config.toml
train_examples = 203450
image_size = 32
encoder_norm = "batchnorm"
encoder_kernel_size = 3
decoder_norm = "layernorm"
max_steps = 9100
batch_size = 256
Rows from block 0 of the decoder of a small image autoencoder, named by matrix and row number. Rows with one number belong to one channel. Each number is 128 + 32 x the weight over its row's rms, rounded and kept within 0 to 255. All counts start at 0. After the name is the row's rms in percent of the matrix's.
Before each channel's rows are labels from the 100 images, of 14848, where the channel reaches its highest value: "colour at peak" is the nearest of a few named colours to the mean colour under the peak; "place" is the part of the image that holds the peak. Only what is clearly more common there than usual is listed. The data: small charts drawn from random numbers. In brackets: how many of the 100.
# convs0: first 3x3 conv (decoder.mid.0.convs.0.weight, 128x128x3x3, each kernel summed), inputs 0-127
# convs1: second 3x3 conv (decoder.mid.0.convs.1.weight, 128x128x3x3, transposed, each kernel summed), outputs 0-127

colour at peak: pink (50); black (30)
place: top left (60); bottom left (27)
convs0.122 073 [134  65 164 147 115 150 116 133 113 116  86 190 148 133 144  82 151 139 159 144 121 143 142 106 120 186 107 190 166 111 144 171 154 172 144 130 138 136 175 157 156 114 128 130 154 124 124 185 183 115 155 173  87 156 165 135 150 174 199  97 154 181 217 187 147 141 169  80 144 127 161 159 146 131 142 183 149 115 116 153 148 100 152 120 101 100 169 142 131 105 139 104 180 120 157 192 131 155 143 148 190 177 126  95 158 167 136 124 173 132 123  99 172 115  92 143 191 136 139 117 132 163 171 164 137 153  89 176]
convs1.122 101 [111 151 130 159  89  99 159 102 114 110 117 141  98 136 138 131  51 101 153 164  86 103  96 160 142 129 158 131 164 132 177 145 160 101  79 136  89 121 139 146 158 140 156 101 130 127 105 115 191 174 121 180 125  99 148 170 123  83  98 128  94  97 127  95  94 137 108 214 139 174 161 187 199  57 113 121 131 120 135 103 165 158 157 160 117 175 119 139 188 110  96 151 137 124 139 118  95 134 170  92 138 143 112 236  97 138 112 183 135 143  60 168  87  90 135  97 107  93 147 145 125 117 124 158 106 151 152  85]

colour at peak: grey (55)
place: middle right (43)
convs0.19 079 [133 138 131 106 145 121 126 134 153  96 168 131 146 151  96 178 183 165 221 128 169 170 168 149  96 135 139 105 132 130 153 132 127 201 157 160 106 158 166 180 184 115 127 128 103 100 152 133 148 187 137 169 175 109 118 122 114 174 156 203 120 153 132 138 153 175  92 202 168 117 145 166 140 140 125 106 160 136 159 170 120 130 138 124 180 131 155 164 182 149 179 194 156 190 109 117 126 132 158 118  97 109 161 153 123 137 137 134  69 125 161 126 174 140 182 166 172 151 162 168 148  98 131 146 168 122 190 129]
convs1.19 117 [152  84 150 161 164 130 118 165 210 122 147 110 149 110 112 175 113 105 107 132 138 124  98 148  83 111 144 109 137 150 130 128 135 136  88 132 168 120  83 112 112 162 128 205 143 159 111 255 117 147 105 121 153 133 138 140 116 123 137  98 121 113 110  35 122 131 117 159  70 194 122  81  83 206 123 124 124 144 101 144 132 132 153 156 119 101 142 114 153 118  75 157 108 130 240 147 167 151 149 134 119 128 143  76 139 178  86 151 146 105 120 146 145 141 141  79 111 138 102 106 150 136  56 161 116 133 139 108]

colour at peak: brown (33)
place: bottom left (33)
convs0.15 072 [166  89 167 154 160 157 149 160 100 128 112 115 132 139 192 193 147 108 176 151 146 118 181 147 148  84 146 175 167 132 164 152  98 126 112 153 113 153 116 118 157 129 124 165 119 170 119 181 175 181 103 162 133 195 124 171 183 129 180 109 145 165 114 128 170  79 144 168 123 128  99 137  77 146 130 185 136 121 191 122 164 131 124 178 148 183 171 157 125 113 138  97 149 128 191 182 112 158 145 154 199  70 138 174 118 155 112 129 142 121 129 153 130 114 125 152  67 147  74 164 144 126 120 109 193 103  95 148]
convs1.15 094 [105 207 126 133 140 204 111  98 127 145 114 117 129  70 179 116 126 137 128 122 154 109 137 175 129 121  76 145 155  98 124 148 134  93 129 109 142 142 150  63 169 110 160 145 200 109 136 124 141 133 113  57  96  85 155  93 136  61 155 143 112  65 141 143 135 171 133  67 151 111 114 146 162  90 124 124 124  96  95 133  96 104 112 101  95 195 108 117 134 105 112 209 107 122 127  98 133 120 151 115 124 204 116 128  75  93  61 230 152  85 112  94 137 135 130 132 147 153 147 143 139 111 109 143  74 135 165 115]

colour at peak: grey (58); brown (37)
place: centre (85)
convs0.39 076 [132  97 130 156 131 175 146 173 112 149 112  85 143 158 172 172 138 156 162 143 112 132 150 155 139  79 148  75 125 145 122 157  98 153 104 137 107 149 160 157 193 148 117 162 127 167 128 159 138 165 129 127 137 132 130 170 133 123 132 116 152 189  58 101 129 131 176 192  53 121  89  79 138 179 150 170  99 148 153 102 149 131 137 192 106 124 144 126  80 116  58 106 151  56 134  84 121 233  92 165 191 121 127 150 148 175  99  94 105 107 144 176 174 149 132 159 157  82 111 115 109 123 109 126 145 149 135 115]
convs1.39 134 [111 175 115  85 118 201 144 101  94  87 150 125  93  96 159 131 118 142 148 104 170  84 149 107 157 120 122 139 120 130 129 184 134  72 147  90  72 117 175  77 136 102 142 126 135  84 139  50 111 126 172 120 110 131 128  76 113 104 121 143  73 145 149 166 126 131 152  68 137  74 122 195 139  27 104  95 144 104 155 146  88 139  81 112 122 155  92  95 126 112 170 145 101 141  69  97  90 126  94  77 139 166 114 115  84  77 115 174 126 106 177  87 114 102 147 121 158 146 145 191 106 141 110 130 123  85 155 121]

colour at peak: pink (58)
place: bottom left (28)
convs0.118 134 [ 76  76 135 161 150 145  72  99  98  83 105 142 135 139 104 148 189 183 100 111  73 149 171 178 136 131 118 174 132 133 116  54  94 119  95 134 177  89 148 125 188 137 116  98 121 113 177  93  97 131 123 121 178 129 146 152 169 111 142 141 122 119 170 107 118 148 144 132 125 146 156  74 143 115 150 154 149 128  87 161  92 150  97 151 138 119  43  76 143 161 181 167 108 107 120 106 169 115 159 165  90 124 101 148 124 100  41 128 173 144 122 117 144 193 171 104 193 137  95 120  69 121 124 152 126 147 117  79]
convs1.118 198 [110 123 130 105 114 136 161 146  89 119 172 138 110 101 137  98 156  79 154 124 163 188 149  86 153 167  98 114 139 133 113 100 117 140 141 145 117 129 205 181 172 120 122 115 141 173 147 124  96 107 189 158 115 168 101 147  79 161 201 142  95 167 129 153  82 154 141 169 157 122 156 143 165  80 130 107 119 128 188 137  51 174 102 153 155 162 123  36  90 146 144  76 123 123  56 131 137 138 128 132 125 128 122 172 125 103 165  95  88 128 130  47 143 130 103 129 110 146 115  94  90 100 114 100 139  40 154 129]

colour at peak: pink (62)
place: bottom left (79)
convs0.70 075 [ 83 136 155 143  94 130 108 172 128 186  93 127 174 119 150 104 139 145  67 161 141 121  83 169 150 112 150 150 134 125 169 158 131 126 152 138 169 128 102 123 108 130 149 191 105 161 129 104 192 133 164 134 157 164 150 106 146  75 146 103 170 111 165 123 156 163 180 160 103 158 140 118 121 145 173 197 127 153 171 118 135 118  99 100 131 164  89 159 171 154 182 128 151 143 146 159 103 155 129 117 143 144  85 126 218 162 152 156 123 173 179 155  86  86 126 158  89 128 198 178 216 131 193 132 164 129 149 129]
convs1.70 096 [118 161 152 133 109  96 144 128 111 162 170 145 151 180 146 179 152 120 156 112 109 156 171 240 119 104 130 113  99 104 128 206 128 149 138  88 120 118 155 126 149 157 142 136  84  93 133  91 140 140 162 124 118 146 117 126 144 157 161  97 166  97  97 156 118 147 135 130 132 163 114 124 106  54 139  16 133  64 171  86 117 167  75 118  92 157 129  91 129 127 103 108 163 130 128 102 104 144  66 129 117 111  95 164 164  91 141 136 139 111  79 115 154 173 159  64 101 107  70 200 126 154 116  88 112 126 102 106]

colour at peak: black (87)
place: top left (83)
convs0.111 068 [155 184 167 134 154 150  95 173 161 173 133 139 133 129 126 127 189 149 178 153 101 118  99 132 113 151 200 146  89 158 130 152 135 114 191 157 190 176 104 115  84 125 153 112 163 172 130 117 165 157 137 218 168 106 169 118 143 121 132 141 105 133 128 124 170 173 149 171 176 163 154 111  90 153 124 131 149 154 105 201 177 150 139 140 133 163 117 119 176 157 160 179 161 118 176 162  99 147 129 140 156 144  94 191 179 119 118 180 105 151 112 136 147 145  91 123 158 106 159  99 173 165 164 170 192 136 122 151]
convs1.111 077 [120 126 150 117  74 148 170 153 153 134 123 143  89 124 177 125 126 116  88 161 125 159 134 179 123 154  87 142 116 180 128 127 127  74 101 155  94 110 197 206 153 155 147 165 119 149 147  91  48 130 121 113 151 128 109 114 176 113 125 108 121 148 131 135 172 142 121 147 116 149 113 115 132 197 150 101 147 121 115 188 105  63 123 176 169 166 162 151 147 109 119 141  93 137 158 145 185  92 110  86 154 116 111  93 131  94  75 139 137 128 137 133  90 149 159 129  82  83 137 139  88  53  61 109 137 160  17 144]

colour at peak: grey (56)
place: bottom centre (100)
convs0.102 074 [ 82 177 147 126 150 157 142 118 201 157 155 121 170 179 130 158 132 111 165 128  74 144 106 146 160  87 109 180 113 164 122 123 170 167 105 145 138 138 124 142  84 176  89 141 179 146 118 202 156 144 111 184 148 143 150 104 120 117 123 134 193 121 153 139 155 118 130 110 166 164 152  87 145 137 173  57 143 153 159 226 130 169 173 144 134 158 151 173 184 126 127 103 150 123 142 133 187 100 123 155 122 109 171 186 196 178  81  94 136 129 128 157 135 157 148 161 124 156 133 131 150 159 153 141 108 126 185  99]
convs1.102 100 [170  93 138 118  97 172 179 129 111 146  95 127  80 110 150  63 147 153  81 127 197 161 146  78 124 154 141 175 100 110 133 124 130 108 154 190 156 156 106  60 167 160 115 138 123 145 149 108  96  76 109 109 127 127 114  84 162 111 112  76 117 138 152 208 141 109 129  81 135 105  94 127 116 146  98 185 124  70 165  93 141 133 120 151 135 178 114  31  95 109 197  98 115 141  78  94 100 124  95 128 124 192 116  93 135 120 107 128 142 106 160 139 121 187 108  74 146 154 138 144 133 180 121 118 163 164 111 155]

colour at peak: pink (47)
place: top right (56)
convs0.119 070 [135 152 150 143 124 138 174  99 124 187 106 148 171 164 187 213 125 182 123 148 222 160 124 120 119 122 102 165 122 118 154 188 152 177 135 110 142 117 115 117 141 184 186 137  82 143 132 207 172  97 134 130 112 142 153 134 140 142 206 126 142 120 141  61 127 104  98 102 160 124 105 121 137 124 155 115 136 147 125 133 110 150 198 129 145 110 152 159 116 137 171 154 139 115 162 151 141 192 148 177 182 174 145 114  98 129 146 135 170 179 141 175 121 174 165 121 126 130 167 156 114 158 165 145 186 118 147 182]
convs1.119 088 [138 134 114 137 157 144 160 110 121 159 159 146  56 189  67  64 119 119 127 134  73 106 136  98 125  21 117 120 113 221 142  96 126 109 143 114 113 129 184 168 172 111 116 104 120 117 103 172 188 168 128 206 127 106 112 152 169 156  70 151 142 114 146  88 107 165 139 189 136 137 139 159  94 164  92 140 131 135 126 156  90 101 134 129 100 151 146 116 119 133 102 176 120 116 155 135 145 108 106 116 156 185 133 142 106  92  68  98 114 153 146 114  90 122 123  69 129 143 116  85 180 110 113  74 116 166 175 140]

colour at peak: brown (30)
place: top centre (72)
convs0.74 065 [146 134 170 157 165 108 203 133 136 164 163 143 164 148 151 162 160 141 149 115 101  68 144 160 142 142 172 123 178 152 118 177 145 155 188 193 140 167 167 198  91 152 170 158 151 175 145 105 166 131 147 144 128 153 130 168 143 150 142 150 157 207  82 156 170 143 171 214  57 113 159 140 141 161 147 141 144 118 172 153 142 186 146 121 127 118 141 114 162 140  99 144 154 111 157 135 164 148 149 128 176 180 132 151 138 155 119 158 144 139 123 181 143 153  75 161 130 154 134 168 144 202 154 122 116 160 124 121]
convs1.74 088 [148  69 122 104 165 114 104  82 130  97  70 128  83 146 140 106 156 140 141 107 152 113 113 155 112 124 121 150  28 125 111 159 133 131  77  66 156 166 113 172 124  93  89 163  57 117 112 152 171 175 154 181 137 132 119  79 158 187  93 148 148 122  85  85  81  92 132 139 132 127 106 129 116 123 133 163 149 159  94 108 164 143  99 133 136 121 141  46  82 142 109 145 108 139 196 163 159 145 143 121 105 168 174 112 159 142 148 156 143  79 140 113 106 148 147 155  75 103 116 133  58 149 117 178  98  82 189 122]

colour at peak: white (93)
place: top left (100)
convs0.55 067 [137 143 160 108 116 184 158 181 110 125 184 172 143 155 115 122 175 175 164 117 170 179 162 149 112 181 129 119 156 110 109 101 131 132 178 152  73  88 186 146 172 125 144 139  95 138 137 107 148 183 102 140 160 128 146 134 181 104  98 114 145 171 112 141 219 101 108 113 159 157 165 149 118  88 166 154 128 162 166 207 159 107 140 150 107 136 139 141 154 152 211 114 155 162 109 126 148 115 190 141 155 130 145 185 159 156 154 111 165 156 114 174 133 130 201 129 101 131 144  92 147 137 132 150 162 138 178 181]
convs1.55 094 [126  99 119 125 190 124 119 118 156 183 119 136 108 115 160 109  99 178 142 118 137 106 110 137 102  85 146 161  85 160 116 143 134 137 101 121 162 124  74 147  94 176 142 108  96 135  86 179 104  72  83  51 116  80 158 150 110 131  82  92 123 115 140 197 120  76 115 152 151 206  97 130 143 201 131 118 125 160  73 118 154 158 115 135 104 113  76 107 106 138 109 139 142 130 173 116 197 118 114 121 154 200 189 168 121 206 143 132 119 109 105 156 133 140 170 148 130 141  67 176 170 156 174 138 109 160 137 113]

colour at peak: white (70)
place: bottom left (53); bottom right (26)
convs0.66 068 [123 128 154 146 158 145 131 116 111 156  95 100 176 136 116  87 138  98 113 154 124 179 105 187 146 124 133 192 131 136 140 153 166 147 135  79  77 119 150 158 142 193 155 141 141 157 151 139 168 114  99 140 168 159 180 132 114  79 175 111  75 108 156  92 162 183 109 156 157 113 173 158 111  93 139 125 158  94 106 140 149  95 129 139 145 106 180 166 151 131 225 151 195 128 148 144 135 145 154 159 170 165 121 140 175 136 135  96 142 163 158  97 123 188 111 175 197 127 177 173 195 102 179 150 165  94 139 127]
convs1.66 094 [130 138 146 179 139 112 105 150 128 157 102 133  81 112  99 188 156 166 157 132 112 112  82 200 114 127 121 130 173 110 123 107 138 129 139 140 123 125 126 148  71 160  72 101 108 107 118 201 218 145 149 135 145 156 115 187 132 145 157  86  97 129 144 137  50 143 145 133  97 135 160 110 112 138 160 229 133 109 114 101 130 163 159 158 136 183 148 120 154 107  96 171 129 122 133 119  93 152 146 140 128 146 134 146 210 114  93 129 150 107 116 196 129 121 123 128 139  84  43 126  87 100 113 155 105 197 156  75]

colour at peak: black (54)
place: top right (56)
convs0.24 072 [157 104 134 108 119 118 133 114 146 150 137 155 136 150 174 146 142 152 154 172 107 119 152 178 103  86 102 117 150 145 112 161 156 150 136 133 132 100 203 163  89 161 148 108 162 123 133 133 192 172 125 199  88 149 150 126 124 170 155 132 136 130 153 144 190 196 151 125 106 179 153 134  95 149 145 132 138 192 121 153 141 198 166 125 137 156 102 185  96 146 126 155 192 130  97 116 152 171 166 147 153 122 160 130 175 143 177 147 159 117 172 119 208 140 187 112  89 120 172 122 181 174 181 124 154 114 203 158]
convs1.24 085 [121 153 138 155 128 107 148 177 158 139  81 109  77  84 103 102 132 100 131  90 121 221 112 151 115  86 154 131  73 146 131 112 120 126 134 129  91 103 114  97 155 185 118 154 122 133 106 130 158 110 164 127 168 117 139 152 135 102  64 120 141 120 178 171  70 116 125 164 101  63  90 164 145 105 118 156 111 176 110 164 113  48 193 172 145 126 118 165 174 120 110 190 119 142 176 150 118 142 164 127 119 109 122 120 141 181 104 135 168 114  93 163 123 131 132 146  98 178 212 124 113  76  48 129 147 137  89  91]

colour at peak: brown (54)
place: bottom left (26); top left (26)
convs0.9 075 [140 182 119 161 119 161 162 121 117 194 159  91 137 100 127 127 129 140 118 129 106 180 145 123 125 122 142 133 194 167 127 122  69 129  91 114 200 124 130 113  87 142 149 172 200 152 156 104 151 134 157 153 132 140 130 137 151 136  62 129 171 139 160 179 118 113 187 108  92 100  95 132 156 119 162 148 159 181 154 104 102 146 142 156 152 136 152 112 133 135 107 156  74 168 170 142 123 132 144 176 127 129 112 188  86 155 212 216 115 146 168 212 121 103 151 132 124  99 110 166 101 162 123 191 141 148 167 167]
convs1.9 132 [119  96 105 119 126  98  54 100 126 174  95 113 120 152  88 156 137  96 143  70 110  84 127 192 136 142  97 138  91 130 133 136 135 147 130 114 171 128  47 143 153 157 146 161 139 101  92 173 205 140 106 151 155 122 138 161 106 142 123 161 171  19 128 141  62 141 126 114  69 151 162 118 120  99 100 104 128  73 115 179 123  90 127  88 138  79 145 103  61 168 122 131  81 124 156 141  67 158 138 136 124 101 125 164 134 105 110 102 150 116 104 160 121 141 180 144 150 139 114 112 126 167 155 131 115  83 216 117]

colour at peak: black (42)
place: bottom right (47); top left (26)
convs0.38 071 [128 136 144 163 138 167 144 143 171 176  72 120 111 130 165 118 159 141 113 149 116 178 136 133 100 138 115 170 148 163 164 129 141 139 127 110 158 168 155  97 161 105 130 117 149 161 115 140 163 145 160 149  96 114 168 206 161 196 140 149 131 162 103 113 107 162 182 190 168 112 152 115 180 156 196  98 130 146 143 115 134 130 125 135 112  96 148 202 123 149  98 173 185  72  75  91 161 141 141 148 212 154 139 143 153 132 108 169 152 154 148 145 173 155 113 124 170 176 170 126 197 134 142  94 121 113  43 145]
convs1.38 101 [133  86 133 127 130 111 130  91 121  97 131 148  89  66 161 103 174 107  95 143 125 143 149 157 144 101 146 141 123 120 115 128 141 136 134  85  84 114 174 115  90  97  88  57  79  80 127  61 126  62  42 143 166 135 132  94  97 128 127 122 116  70 129 140 143  46 123 126 140  73  77 176 156 114 142 136 117 124 178  76 148 134 121 124 123 133 114 163 125 120 124 211  99 141 129 143 145  67 131 113 133 137 120 109 139 156 102 146 162 130 104 150 126  54 116 166 107 108 232 194 105 116 106 155 175 144 134 131]

colour at peak: brown (77)
place: centre (56); middle left (43)
convs0.100 067 [134 118 140 139 149 161 155 135 154 161 131 129 183 128 121 153 136 151 142 155 126 159 165 154 113 112 124 126 138 133 144 179 162 122 156 152 142 153 150 175 153 166 170 169 172 140 139 117 128 127 185  96 119 172 126 163  92 180 105 190 132 161 135 239 101 145  62 180 114 136 190 143 108 127 138 178 151 151 174 142 133 130 148 148 214 156 150 136 167 131 127 125  95 197 148 180 108 111 101 115 124 111 120 149 144 126 198 116 106 150  93 161 144 101 157 207 132 166 139 152  97 145 149 156 165 168 200 156]
convs1.100 125 [201 139 134 122 114 139  92 128 113 141 136 127 198 177 122 187 126 102 133 112 114  83 147 182  91 147 155 120 119 140 130  80 141 138 157 145 168 130  65 125 144 136 118 182 139 140 141 117 131 128 107 167 143 122 149 156 120 102 115 155 118  69 115 136 130 197 124 133  78 148 140  98 107 172 109 106 122  92 131 164 174  57 125  84 145  77 124  59  18 170 113  97 100 141 146 132 101 123 121 123 109 132 140 181 100  98  70 134 154 120 128 196 123 169 180 179 170 101  91 131 123 168 149 109  73 122  92  92]

colour at peak: brown (44); black (43)
place: top left (71)
convs0.18 071 [108 153 112 174 134 116 140 119 141 124 161 111 106 165 102 142 105 120 157 145 141 130 128 199 126 142 166 159 130 154 154 151 114 142 131 146 163 166 140 193  57 155 115 142 159 130 156 123 136 153  78 144 154 157 124 168 141 161 149 143 129 182 147 106 187 198 151 112 124 135 158 144 146 143 182 127 134 143 186 105 148 195 183 153 117 208 117 194 184 190 177 157 120 148  97 190 176 155 157 136 143 133 119 150 167  93 130 179 161 181 203 123 137 127 151 137 149 150 203 122 153 120 149 165 106 131 147 140]
convs1.18 090 [111  76 128  87 155 117 114  70 104 163 118 122 182  85 126  98 173 162 164  93 127 118 141 160  93 131  48 140 105 105 126 136 132 193 126 145 193 120 164  64 139 142 177 165 169 114 125 144 155  43  91 111 146 108 132 106  98 138 135 131 129  58 175 105 181  85 129 123  99 170  95 119 132  91 166 104 113 126 138 158 112 126  91 111 132 137 140  40 143 157 158 105  90 136 107 117 158 197 126 127 135 147 130 113 120  78 159 128 133 124 140 135 118 172 165  72 198 169 129 161  98 163 128  81 102 141 125  89]

colour at peak: grey (31)
place: top right (33); bottom right (28)
convs0.58 068 [113 153 147 177 163 116 142 139 110  78 161 144 130 143 123 126 199 174 137  93 168 143  90 134 105 132 186 153 138 181 131 140 160 160 145 159 194 159 125 148 111 134 116 121 168 118 116 228 117 190 139 173 159 155 114 100 171 141 185 148 172 141 128 205 139 147 123 141 150 157 156 132 119  59 162 117 137 125 181 129 130 134 166 113 135 120 117 138 134 166 174 192 100 132 137 147 117 133 109 166 122 151 190 129 168 209 152 185 143 141 136 117 117 117 154 140 106 155 137 197 160 178 185 147 146 159 154 129]
convs1.58 100 [166 175 119 114 127 129 139 106 201 105 100 131 168 215 121  78 195 153 128 152 119 171 137  93 141 181  65 104  90  69 114 149 127 106 140 143 157 157  87  95  97 143 150 151 105 118 150 135  91 152 129  72 110 115  96 136 152  87  71 115 122 108 128 111 166 157 126 147 140 180 171  91 128 130 112 168 114  72 121  97 132 196  98  99 127 162 101  83 128 157  84 127 109 144 122 127 122  95  80 125  96 173 132 176 134 122 106  78 102 113  95 163 176 170 167  89 102  90  84 153 125 129  62 138 143 168 153  87]

colour at peak: black (94)
place: top left (72)
convs0.88 075 [144 142 125 131 118 143 189 154 149 127  84 132 146 145 115 200 161 129 144 152  99  95 148 112 127 127 153 171 152 139 151 159 127 118 177 160 129 164  83 117 128 182 183 166 108 163 158 179 136 118 162 140 118  85 117 167 125 150 155 122 128 168  66 173  66  82 145 140  97 145 136 112 111 221  90 201 140  87 168 141 174 159 119 168 163 148 113  90  83 153  55 153 139 103 202 135 120 185 182 139 188 126 122 120 123 141 126 138 108 142  57 140 170 133 118 149 153 142 153 100 146 119 130 128 146 166  89 158]
convs1.88 121 [118 198 118 119 131 178 128 137 150 113 129 128 109 124 113  69  83 100 102 137  98 101  99 132 162 109 187  87  96 117 126 145 144  75 161 106  98 122 135 137 150 143  99 126 165 117 141  30  77 100 113  52 106 133 129  76 137 126 148 149  54 147 138 191 174 181 157  98 149 132 136 140 130 133 131 100 133 102 118 114 113  64 127 103  96 153 114 166  69 132 172 172  94 130 114 116  94 148 121  91 130 156 130 157  88 123 120 122 144 117 187 110  87  22 123 157  96 149 143 176 133  64 159 158 127 146 156 102]

colour at peak: grey (84)
place: top centre (72)
convs0.117 101 [139 162 112 172 148 144 144 145 134  94 152  32 142 164 134 152 109 147 160 133 160 119 168 139 127 139 173 102 143 169  83  99 111 139 164 147 121 103 126 165 193 145 169 113 124 158 123 144  99 124 130  91 103  97 107 163 160 159 172 172 122 180 150 120 133 137 123 182 125 176 154 169 170 159 145 139 157 107 127 113 115 142 170 166 159 127  85 157 134 133  66 117 116 120 155  58 171 168  76 150 126 169  39 125 114 191 127 132  99 140 123 130 121 164 176  74 189 126 120 133 126 166 111  40 119 159  81 156]
convs1.117 193 [106  67 102 123 133 161  97  99 148  98 164 119  65 107 119 179 136 150 155 131 147  34 106 135 121 102 132 135 162 136 118 144 143 100 137 115 101 114  67 131 108 103  58 105 120 102  78 145 148 102  62 188 124 115 127  84  81 136 161 118  95 147 146  80 119 127 137  55 115 126 135 134  47 116 122  66 144 128 127 142  80 148 115 122 128 105 110 148 156  94 150 139  71 141 170 127 189 119 126  87 141 155 103  94 100 166 161 171 105 123 130 184 153 171 129 117  74 147 127 144 168 156 151 182 107 114 202 168]